A small image captioner, trained from scratch.
Model: 6.25M parameters, encoder norm layernorm, encoder patch size [4, 4], encoder widths [64, 128, 256], decoder layers 10, decoder norm rmsnorm, decoder activation relu.
Data: 145000 training examples, 8.2 epochs.
Rows from block 5 of the image encoder of a small image captioner, named by matrix and row number. Rows with one number belong to one neuron. Each number is 500 + 25 x the weight over its row's rms, rounded and kept within 0 to 999. All counts start at 0. Numbers have three digits each. After the name is the row's rms in percent of the matrix's.
After each neuron's rows are labels from the 100 images, of 14976, where the neuron reaches its highest value: "patch colour" is the nearest of a few named colours to the mean colour under the peak. Only what is clearly more common there than usual is listed. The data: rendered roads seen from a driver's seat, with toy cars, trees and houses.
# fc1: MLP up (encoder.blocks.5.mlp.fc1.weight, 1024x256), inputs 0-63
# fc2: MLP down (encoder.blocks.5.mlp.fc2.weight, 256x1024, transposed), outputs 0-63

fc1.539 105:500502506507491493505455500494502508475512540474458475516449506507541524459523504507508491521492510499485547483502497446523482566454497538474490500473527509470472515484493488504480509473491519
fc2.539 093:501533498512492534463519484491496491467578490525502544448510482490520523533475517540450518488484515461490502488467485499510486462501505540479482475509511507490490463475517503504490500457480503
patch colour: pink

fc1.628 093:504526452491479454515482504542514516490475508487494478494480487480531523459547479510474559469487490471469573516486499469490463471493543497478516483460507541501463514512523512522520543513467520
fc2.628 094:508538472484465489483507492552505503510502503474461472511518507460528534501540490488453533507505490500477474516502493452503499496500506495476503497465523499502504472496523496503559497489511491
patch colour: pink

fc1.621 095:496505502494554492510453507474559526497470510509474474519528507514459504484529548518479482501507509486526498496516489503509520487524522536493485480475491475501501515455466514443508500484479511
fc2.621 099:491509542487473497493530495456512475484485537460525521476476465508515515522470473482559490472487495514478523507490514511507501516507485489530495461530477509516513513495483469518467462536509493
patch colour: cyan

fc1.677 109:439502488525517487533480485509516457498459571453485512511500490496482501481520530503461460494450497472521502516514550510538517494459466467503449455473481478529527529470450464484504534508459491
fc2.677 090:507451499519519519493497506464516488541500502502487567510481482582505492519549500449484515493515511549510556493502501533524508469528521503508528471476529497459486496504480479497508493522483464
patch colour: cyan

fc1.412 098:465532499495498459522444438477533470486477490437497476473483452510507537493489517493510514494489555511507512483502481527543513509521502491510476489498532505493501559493485457478470476518469507
fc2.412 095:527485531521534512462498517465461531500549517538513516549482480519465482482536497543550516481528514489500469481516469565523524521507466508506514510477527501516526496496460482517439526503526493
patch colour: green

fc1.746 095:476463518522494474502487462496505471507499557453513451472479476502490531483511542438479477489475537537543487497540519477502519522467464487470494510512485519485516527497471485488517475491474482
fc2.746 111:501522512496506525472526504516458488466481488498516516507514506499471501506481513518497502470488498507485532511524507494488504487507472496467539521513526488494499468455510514525492519441511499
patch colour: cyan

fc1.282 102:483476458520507544492508517541487492461490498439495489498475434472544487520494497526513515516517529444536544470514475471498477500495555521438524490490547501493500503435498507534547556518489514
fc2.282 112:483495520523485478513463493464510490488504515563498537515476480553495504524495507510519545506468508473472487450519511503487507492517478515496478508530506533484510485457483539505541516502470467
patch colour: brown; black

fc1.111 100:476509486511532544518399482508504489525444516495506519483510512514491530462506527493483510484496507495524498483526533485479493494504497508478537490522506533515458518505500498502513513514477474
fc2.111 103:526526512507523543445479515512509540508486494497474478549526506487536540457503510485511510474515502528499496528489500471464546471516529517488497493520465499465478477515487456479470493558546499
patch colour: green

fc1.19 101:489502471511522451556469492493503483492468522474467479502493498480485502441584511534466481513484525494523512487514512483514524490461486487480518460481552517539492509483492508485520518469498527
fc2.19 088:570467510500470483488519509477475503521501468476495548491491525513522415533475448472510490500521498502524497499509495490480506521511530475506516515492483476499483481484489533484480481509502513
patch colour: brown

fc1.170 093:474508505486512508517461492540490498491492491486502488464480496497482528442501506485498544488489503487489514501486506481515458501517518484502547530536553538470441540506497511494509534489442518
fc2.170 091:473496495438492518465489481543528498503485481504489476505534504495541534519504507463527534468524537540462526509522479476515506506519499480510522522473507542480435464494491484475565499497504519
patch colour: green

fc1.188 100:451501522511521500492451488479508484485494479447518469461476479509516547477469550452487475481465542512557541503537497484487505515492504476469485484515513522490507552530468467489483487483434528
fc2.188 104:516480515478489494516537548514510530463486537496546509495490567499479471494460526523529504467500501488503535466506461464484532518518496512514509541474499473512525455460525524504504493479518493
patch colour: cyan

fc1.43 103:490511472485542495518499511542523468448467492502478523506528467487504501476506488508490539522476517478501507516501505489498498466489515519476457536504498503475504520502502506518548535473468519
fc2.43 091:511461483480504527505496501457506493489465468512547504498509493511501473490516508468521525514527534506561502481503558462480510488539537528483509492554500505470464508523501509506468475471477523
patch colour: pink

fc1.133 089:468504503500494562528482494526487478491464488497489476523551524424499510469498501471489493533438500494502514527500494484500444492469498445450463523525493514470495485489496505502467576510514510
fc2.133 065:481492496517510522468486499440507516457477479474477476521489490536503514514507484492550474482509517556489506469499511503504494538501491530486506523493521451498501547524498475497484489500531519
patch colour: brown

fc1.237 103:507514473506533507476488499521500502520506479506467480536510505473515541482481532523499490546521501499486477514503490511490514481514475491493504511492481458478526488456506539480478501483542458
fc2.237 102:505514508505511502515497521440498486496517539507518499521545517508486495496506511480530467447527473555462460480515530524531547466526471495511515516494468477477489504465527504559482490516530454
patch colour: pink

fc1.500 103:477506467508504517526491495486459522495512494483497502517514495435528558481503531494511494497510493469488537478511478521516489490482500447504488489474509475523524513449496503466525518559513558
fc2.500 098:486487504531488496503539536465495527492513479491522491540471505521525472536466502529511464486481495511536475469493455502455505473494531501506470524473471479501555519505539543547514526484466549
patch colour: black

fc1.371 095:448456508516517534487478503476500448511478509466502481525490482505507550486490556458494474487493508528519529481562514532491523498456497469491528497440491498503527488467473485456491476488487501
fc2.371 098:518510484480518532492539483531484543483457507530526486500490528486493510522467478520500531476482517494488550504520544452476487516466462509468528548529477511476480477501532514505509489449497482
patch colour: cyan

fc1.676 101:510496536521521540490473509520510478500461526465481442512491520531481512448514546489490474494472551546520515479541477440478527534480492494473507484520471511478497499491443494472515485479485497
fc2.676 101:511503540522475496475505509495486496487480512459546483452487493490488507518444505519496504413511502510499536497483515502483505482488498483478568497485516512509545510488522522517508480468472493
patch colour: cyan

fc1.355 093:466524518531521495505493481535472441491502468497464478530488482487485521515478489481497480508493495533482448502482490533510474523451493451514486520471510469463481483487500527527492486502476502
fc2.355 073:487490527566512482510554512470463516520504544467504509541516528465453485514448495487516475442485495497492521508505543525444572515471463452491519483501497493505521491536493465503466509514485531
patch colour: pink

fc1.400 085:481475486470496480577507491477525523495492468513517520480534458510504501492509503464479515496454524485488507464495514500566467468522545495506528493494531486539526499509510496464488492499500487
fc2.400 088:526527496511456527517526553451501537463477484543561491525488516489500461480439471510521492480476486506496513506472496525465463469520519494496494532469492500492510508493538500528478514492500482
patch colour: black

fc1.186 115:503462513489502478514464401494505525513488469526501502471483444520534584511485483492497521531491570520509497511489518503558473560488456482485487478533503524501468490520454479463465486513505516
fc2.186 143:474530486486502466508506527458482481488474546486508505505557511521452468493510495515441479490486458453525522478523534506529528483533518483503479469491503490530485533499473510509490511501474528
patch colour: black

fc1.433 096:485518503523495475501462499470513505486492473461468508461479480520507518458509505520491487509483547515537498468510507489537489508519507502486507525498503498507495542531493497490492490477459500
fc2.433 095:533481524487531514534526510509476520530478492537513543507490495522465454486503487476501462499493489514555495525521513552497471471522475479499532449497509515526533448481483511527478501509525453
patch colour: brown

fc1.103 104:471501482528502501505503504480520491470496506439493491484453452463534506509492607497513474497491570484544514481539515516485494489503488480430514544486540505496506512431503485515567516507519491
fc2.103 095:510520505541483489518484536477487504508487482518490501483484503503498481495529464486501507507490494507494505461465447481478522481484548510487479472513518508503512469466529525541545496496447506
patch colour: black

fc1.106 098:466494479536518547482480484564482501496489482516492467529505506492463506485485500474496493544519478450522464528528581507499469537506469461478505512518487465487485507476477519507519517521489470
fc2.106 098:575440471513550503518500527458508544495507530508511505519478514519532472489537503519541503497519495468531509461519461506486543504459506538519491468484501451524545505465463473492519546509482509
patch colour: pink

fc1.406 107:494488530502485510550493507470484519513477486512466510503497419493509505511473515457494474585493509479514507513536523544528491513522468501473495460512473490527512547474513461508474481527509486
fc2.406 107:517482459437547533546532479495492522520476531516526505507478569523519483498522481479505483471528481509538473502521534487532493484533484493531540502504514471516499488527494521516492483471477475
patch colour: grey

fc1.655 103:474489511502515485538486517489544471512493497506485508508464496517494516511485508486472493515464509494483536496539538515511491513498524492509475477459481478499495501487456476471471475483496474
fc2.655 096:502519483504495456475498484492474523482518544487451515523562455501523506499493499487491499526510483475476500516480457514533512480513492502497477505540508515471523477482488552530515542550494521
patch colour: black

fc1.252 097:509476540507514490522467474524516530523515516509473504499479431504515521529486534473467501544500526518509534512509524518508486500488487489493479479499492509527487496513487482476509464517489509
fc2.252 090:489482468484482471519481521485455505481537504528482513533532534444483468502532471460532490449489500507513517498559531514514517510480511461475561514469492529487499499501481487481514520480502502
patch colour: green

fc1.31 097:489507492478529534503469469507499500476521544436498515466527504514492505427524532513497500494509535474483515490502496483534506495480478525505498460508532512517485565460456467465503533502495484
fc2.31 081:492511488544470452553501493478479475487512507471538544498512523539490454509479486487497509494484477486491504486476490514505508513532530528521494510471520491544505465492525469510527502530505523
patch colour: cyan

fc1.630 093:471484532478484538565487473465527535483444525508505469445471508491529554460475500488493520482429537452521517488485518476537498520498503541492497483514524519517501523473497506500461515498500498
fc2.630 078:515485534458482515539511514468491526506476538492522515527478532480502458482450515545537497497499468515478529506476540502490527493475486524532468541476476489515525477491535471507509516469509491
patch colour: black

fc1.494 090:492477547494487501520504484482464492484581466525513496477489508454512509490505489449509516461467513493492504504512474549483479552528516487492501513496498464488479498493466479451478497518507508
fc2.494 080:527497508509486524505505554469509500517458499480484485489517502519518479511464484508482498513470488496512460508492497481487520488478469538502447484532468488530497475496514520504459524522540505
patch colour: brown; black

fc1.36 096:494503499550505529495512521521480516470479503482467502493516447498517482519480529516507506529504513495486538464506457478482498470507532534450509502482518500467496501423501535529550497529496500
fc2.36 082:498513506540462500443485461466527474481551496503509529485467514524482511512487478478534521477478517511495464448498500482506476513501496536494472544525493501476521517501517474495534498468496488
patch colour: black

fc1.57 105:472492490491541527517436492527499522502451514517504506475479503493492513478516504463470524502469516495498504501537555495483485515513506475482527489513496512526447513513490497476487519528459486
fc2.57 115:536499508491494522474469485493530500478495461493492507526548484439534548452463510464506504451506518500492504511487512440448461473509543469484501460496464518508500496527548468481494503534529521
patch colour: green

fc1.692 077:491497504518523484530493489494508488454535498498481409511481496498505508493522480500509527487494565479495507502500475519543483534523502491466518502489525490421492523494487499503489521470498497
fc2.692 062:503522526486486537525493480477512497453558494505442487505478495466483503493442501502547488511446511491505491472509516523506488510481476507473498534513488497472525529501510500528512513481534468
patch colour: black

fc1.49 100:441521503520515500527432519479505455486481481449482485466479488512498490498502531466511519497484553470544500501507488476488465489529533500458534541498561495478489511519474500486507538500450525
fc2.49 094:517488503484543533507502545491506553504475452470497475539519462476523511492491530449502493457523531508544498493463540489456517477514492491481503474540509523512511480517560494523545477518511501
patch colour: green

fc1.435 096:474499516462494553515511492494480522425520496520509485531477473474530508489486481492506566501465485448482524483516494528494449560526472504485482491523507518483470572482511482506516499542531497
fc2.435 102:494527516573505473458479524508517456532531443453510477474503515503513465508477510495448501514526522511513474477506476496492481458535515528479544505474516506443493508511476546490521489476434501
patch colour: brown

fc1.263 100:480462532499498532549462493509549519510457512514495503494468473486520511458507504491464483497471523492520505493502545517511499453480512518508515494479499504531508476484523510488485523493499480
fc2.263 102:509508515473480524502493525424517540482510496489554506481478527495516479497444514534531507452518506495487527490488517519495507468503473529517496507491501498504542502479508494506494504475474478
patch colour: brown

fc1.755 102:474473503507475500577506472499487474450493515485505502474471477487501494504525521481492541539427510488517533503520496468489503546491504512447523504510514524515500486458458473513536511480505511
fc2.755 116:514524498523510470439475481525558500542527473478480468497520487523485539504454507480473477489523522488493460516502534508524487490538519478536510541485490493479520514548517524465510474509483470
patch colour: brown

fc1.16 097:473506514517505481529494496495503479480490485509511508450501437501537513539477494500465518461477524498513543490511498536482496479500549533488479477447507501526489473495478495499464466514486478
fc2.16 096:508488482494529468471518490469462523473533489489476509544498481486504534484499529500535488467522510523474519456523532555523522502501461467487525510502531498458519471492490513527520530492499513
patch colour: brown; black

fc1.363 086:490520468531458488486487435545489446470550464460507481465504531486478500499496508507462518496518485506491487527503510481491474507525489468469508526461483477474503531513505503511504508476468506
fc2.363 080:497458502542504512480548508450498479507526475483539499488497490472453501523478530477529507532513512519531507485511529525487490473482500468468529476499490504465514481488487474482504466484473477
patch colour: green

fc1.623 104:495526532535491497487507514535464519464507512490449487528467482499478503467479511492486504502474511479467522487498527547499459479519437432490471518481503501526497519524505493505507542501499523
fc2.623 102:464515543476460453546497507509462483488466488457500481509500517499477507530505438470479500466467494545475494519448506504512496509445513447488493467476540544520498512524496495509484492500475556
patch colour: pink

fc1.155 098:474523494492445531502520510567505501467489509434492467489496493482549520492503521488476491501470483480495529568487455467497514513462488494492448486508463515496471531496499462522529541513499522
fc2.155 089:495529469448517534545511531450472475522518492495488496504476570522492484522502460479520468477496470450535500492496504531496488461501510502516500553463464449508475529511496499476485521500478511
patch colour: brown

fc1.389 104:472478492480523521488469458524515496513486509493482504488526502510493498490525527497493528500486527512473517478517518484517511492522510539504548529504506512513482486488484503490557485490474449
fc2.389 103:486554489549481513496488501494505496481521485497488499534503515485527501499499445473507508488489500490472500522498491483443472514504505515494493500473507509474492498494516476513479506534510498
patch colour: green

fc1.444 104:508496509467523497478449507563547499480476513490480491485500456475534488477501523490506527503479537475497528510499502455480498503521538515501513535477517467487503514510518500489457536507464476
fc2.444 115:563493502527503484514467508507506529502531474498515530493503532474538461476457509481481499486480534465515488489489529480459499499546514522481514497498513499511523498512565500495516533505514498
patch colour: green

fc1.151 100:474497538475519470531468491463479503499463512493503477463446478507526546446501484459491490514488534442520520504478498552551502534485539508505469500529531518468473536492480517495457529472462515
fc2.151 099:501476531529487536514542555457537477484462500463492521480510519462547466474515553523526501486495511524504518508477476460495514486508500499504474493468503488493496518503568450534459481451500546
patch colour: black

fc1.382 110:467489497496508533494477495506492477484505479461512428487477507510505513482484536490487519476494543509548540485535486473489495511498491487426554551489506528461517528505499526488514500478461531
fc2.382 105:500520519460497505518528532469524495480473483439528477483512510482550503498459491493519468439506504510510493505471487463481484510492510498498485498510496508488478485508575487540497452455484532
patch colour: cyan

fc1.694 086:485456513519494526502479467452486504520505493540508481503489484473507527502494491467537502505494520519516531500529502493483459558489512468488495498511501544434460492495470488462481484503488530
fc2.694 071:528477473488507518529533534474497503540486543467507479503500508537522490525521501489466481523484445503507479513552479500512499470485483485541487462509503471530502518490480517507478508547509504
patch colour: black

fc1.221 097:509516494561514472519463491476554503461465472504439470497486458502503507491495519530483497520438576529526500497530511502502475468506500475412515511510503525452493478475473514515509518494502506
fc2.221 102:520485503474545515464472497471499488535520509509562495451495511517531503490503531481500496472557490496509495503515536526503485496492501519508490499479503466503505513517516499470491481461469496
patch colour: black

fc1.94 100:464492466546529530511461496467553499492494513456480501473519529506505495463522551503465498490487531469515501508556513474543507514490471515483502456478492482508497488479414446469512522500476489
fc2.94 084:497469500555486483505544525461516507513532548491533546504494479538481471509498523480504499456499497511512519506496490536507541490508469494530508495459531499485519479488448482495503485549489480
patch colour: cyan

fc1.541 088:452467498481493505543490476522496475501486499486499435487449463468503507508520503487500519517474512487524496532507473504524519578503483494461529478535550517529478570506513496501508538511514514
fc2.541 096:516525482486513502487490479465496531450535501509536501515521481513504505488471510529530523522476542479494510475507487455516468517501487530476499517489492533497515462501484519480504518501516507
patch colour: brown

fc1.162 098:520505518495486494490510487574527531508495542514497509499482503480554512433507525509450559504466521503465512498493524458498514495516509470480492542490466503482503481516523495459494480492526449
fc2.162 100:508515516453465488519517523516470519485495475493497531518531516512509486516469497445512524494496487527471503481473498476501498509521524466496478511489506512506465442521534493494520488542545527
patch colour: pink

fc1.71 102:468500483503508510493484504489560480497473503470470506538513495491497565478524571513492481585503494508516481472511547509517470493486489511497498485444477456494526506479460475458508488530521508
fc2.71 090:519514483471506523506520502510496477517494504506517523468459479515500491501488492477505477485492519500490550502488499485533493487478510448517483497507500527515493481499539510487469468477497474
patch colour: black

fc1.717 094:466519500503497465514500466482472506450519536496503489481520451495504526501505497494501508522428519487505517472500492484535496525496520524476446543501482478506500523461486523498512541522511488
fc2.717 077:567506483489528487509474528495476502526495516525542500532482511505517487493509451507497496513527484484500504477504506524483525486469522509505515506452469533488495465537484525456544512548494494
patch colour: brown

fc1.316 106:494484506505509471520484507493536507486494508480424454478486477488543516469505516508480477537496544491510518503488476511538491503518485487469481535519509516441518520476488532524476531508526514
fc2.316 125:524478478478529514486488499525501553504517528513515494487543520483510477460501503528482518493531479451517563510505499530509554530519516485529463532485504475490507514490506466498531524518497456
patch colour: grey

fc1.372 099:478468532539554526491487500481485466521503501475500467480487467524502526479477530447489480485491543528531541490552460493489537494458512484479541491519511525480503481474437504484507475472477483
fc2.372 092:509502520511485518489525522528500496481477508464520487481476519470475497525448525551501524463492501478498553477488533476480502500479488496486543534485487490505544504479523517487519493468475512
patch colour: cyan

fc1.119 092:514521485492515441547474514502481474492518519458477464513482506498488490507516507477496533501489507474488459536484485486541487487516471497483511551480528478459496513494507532493496559514467519
fc2.119 092:522459554513511497508536511435505491482509509438493506508532472497496482527455525462544519453515517519479505481494497467489497512534490478528520482507513494502521470524491480494498446507487528
patch colour: white; pink

fc1.651 098:436516487497468469513470508539508503496454540443464507485530460508523507485499546511475491515445538460526547498524531485517514542544483527467513504498524512517498529497468475518504533504463485
fc2.651 077:563507510488517510486501525477498507486546457487511471504498482485496525495500541523510495487521537472514489462462454503481517497540481500479521508495543494476483492481547543517535487490502521
patch colour: green

fc1.506 110:461531482503481461559461494476498525461471483519495488505507487515513507481533513506512552531444545509508504487523530480504480516540468483445505470531504520512483511499487485455481518503515500
fc2.506 110:538516513523484522503512522507520516498482438513502480510448531518517451480506503498514456510533528533540501492505527509480424459526505469481518530445491517457510507490531517505487447482500490
patch colour: black

fc1.595 098:494525504526477485486482452512465516465526526479512473452494512499495494453510512479470488501467517474530503508565538459500502530513501471471478522500502467488483509517511503477526516469456506
fc2.595 091:493459515528512527523524530432507522498502547521524493500491513492534470457509534473549512479526491510519480487569488518471473486546434480514528519495512508463500476460533509490499512519505454
patch colour: green

fc1.42 091:493474492541512510505479516503482538532533487521450517519429506483525499511509537505496485492510497460518521502524478554489484488556483457485539539448455481534520511473509497486520535488498516
fc2.42 083:482499499557491491489514501494489539482493514491520473526462525491496469510454459507508474494503509505505545500515485530460510555524526519516504480475533514475518486504517496489497540531484545
patch colour: pink

fc1.761 088:490478506522524510488472512557523472493459486453444500489479477498492504478518539480492468534496536521543520493513505480492485492481532469500497527496507477476476497513468485536518513494447504
fc2.761 097:529505501504503470560511475450488512506520486519553559506531518497486498504462470508514521490483522520481486480459523532523516498495468517501528484521493534514506471509493523477484493471489478
patch colour: green

fc1.366 091:512465495490504427517496490515551481475520481448495484482518475497556533521490513493484524491510540472526552498518487507517474495493539524500487495451510484485504484496452480509492484504492507
fc2.366 094:524511522466500435505499483494503518480540487490552505469510466499461519546447501496518477486494515447477521496503490513506484501515478470515497508518533515530545455478527534528485497512498483
patch colour: brown

fc1.408 099:516500493479510506522500488469482472496523556467507514523502506456520530476530504511508498514475510476484504495494477482550496541459471503490486487487525493505455489481495510517510557473525515
fc2.408 087:480505521519478483483472496480537481498499491454447487474529478460515529483488534493491507446507499467502511528511515507497500493486489461507499489518525481480501518490502460504504460507480491
patch colour: black

fc1.716 112:464504449501527483488415495510525489525473511480500507479538497491517496500527505483501489498475526504546525522537506442479486491536555514495532520510502490515492481509470494488522525498452489
fc2.716 135:547521522547512517498451530489511528488514455519478527524499525486516478450478489453487499514462508477489500509509492477441464495528537486493500494474502499506500462520547506487499534516501531
patch colour: green

fc1.466 092:468527478522522522503488528518508492480474478483500487459474426495542517466495537491511523502483577520543547485527517474463471497479508501438512527487544544492490495528501465482523505542521499
fc2.466 096:503502478500504482468478476535512518526522478548520483493531497537505538512498515539492518509524552492515520487543520508451520497530497526495519500503491534491490472470455501465525480530499460
patch colour: green

fc1.669 098:523479536520569551494467493478546523505535532516427501483528500498531512478567519497481489506523516511507450489506448505499520488520502516511467460482471462512529507486487497475503500494503472
fc2.669 095:536490522477527503550503531486544497516498507487528480490520486534522495518501536480513493517484520541495503482536457470496523471492499500496471474502489536510494454488468503487522477550520520
patch colour: pink

fc1.241 100:494483503535504485566487481487513502480520474479494479483483461491518536484517532488483528521472541495507497465556493512496471529496494476464531490453523507491486492477478485480529474490508508
fc2.241 082:516507473482525538543455508477461524511467520547521546532480526516493518457495461497530506489475501518474517460440475492481521499511490512505531505522482511525486504512513508478471551511489505
patch colour: brown

fc1.176 100:473504526526471522508494497506499479458483457495507480489508489482491501515478501494510470523505495524544496501495476469471468516492551508486452480477486446494500490498497474489464489520519543
fc2.176 102:507520464480495537497469494527487501475497496502486472485492483478547521470529454534500526489510507457510528526514501506470516523496501543487480558502505501479502515492516477518553535510516496
patch colour: brown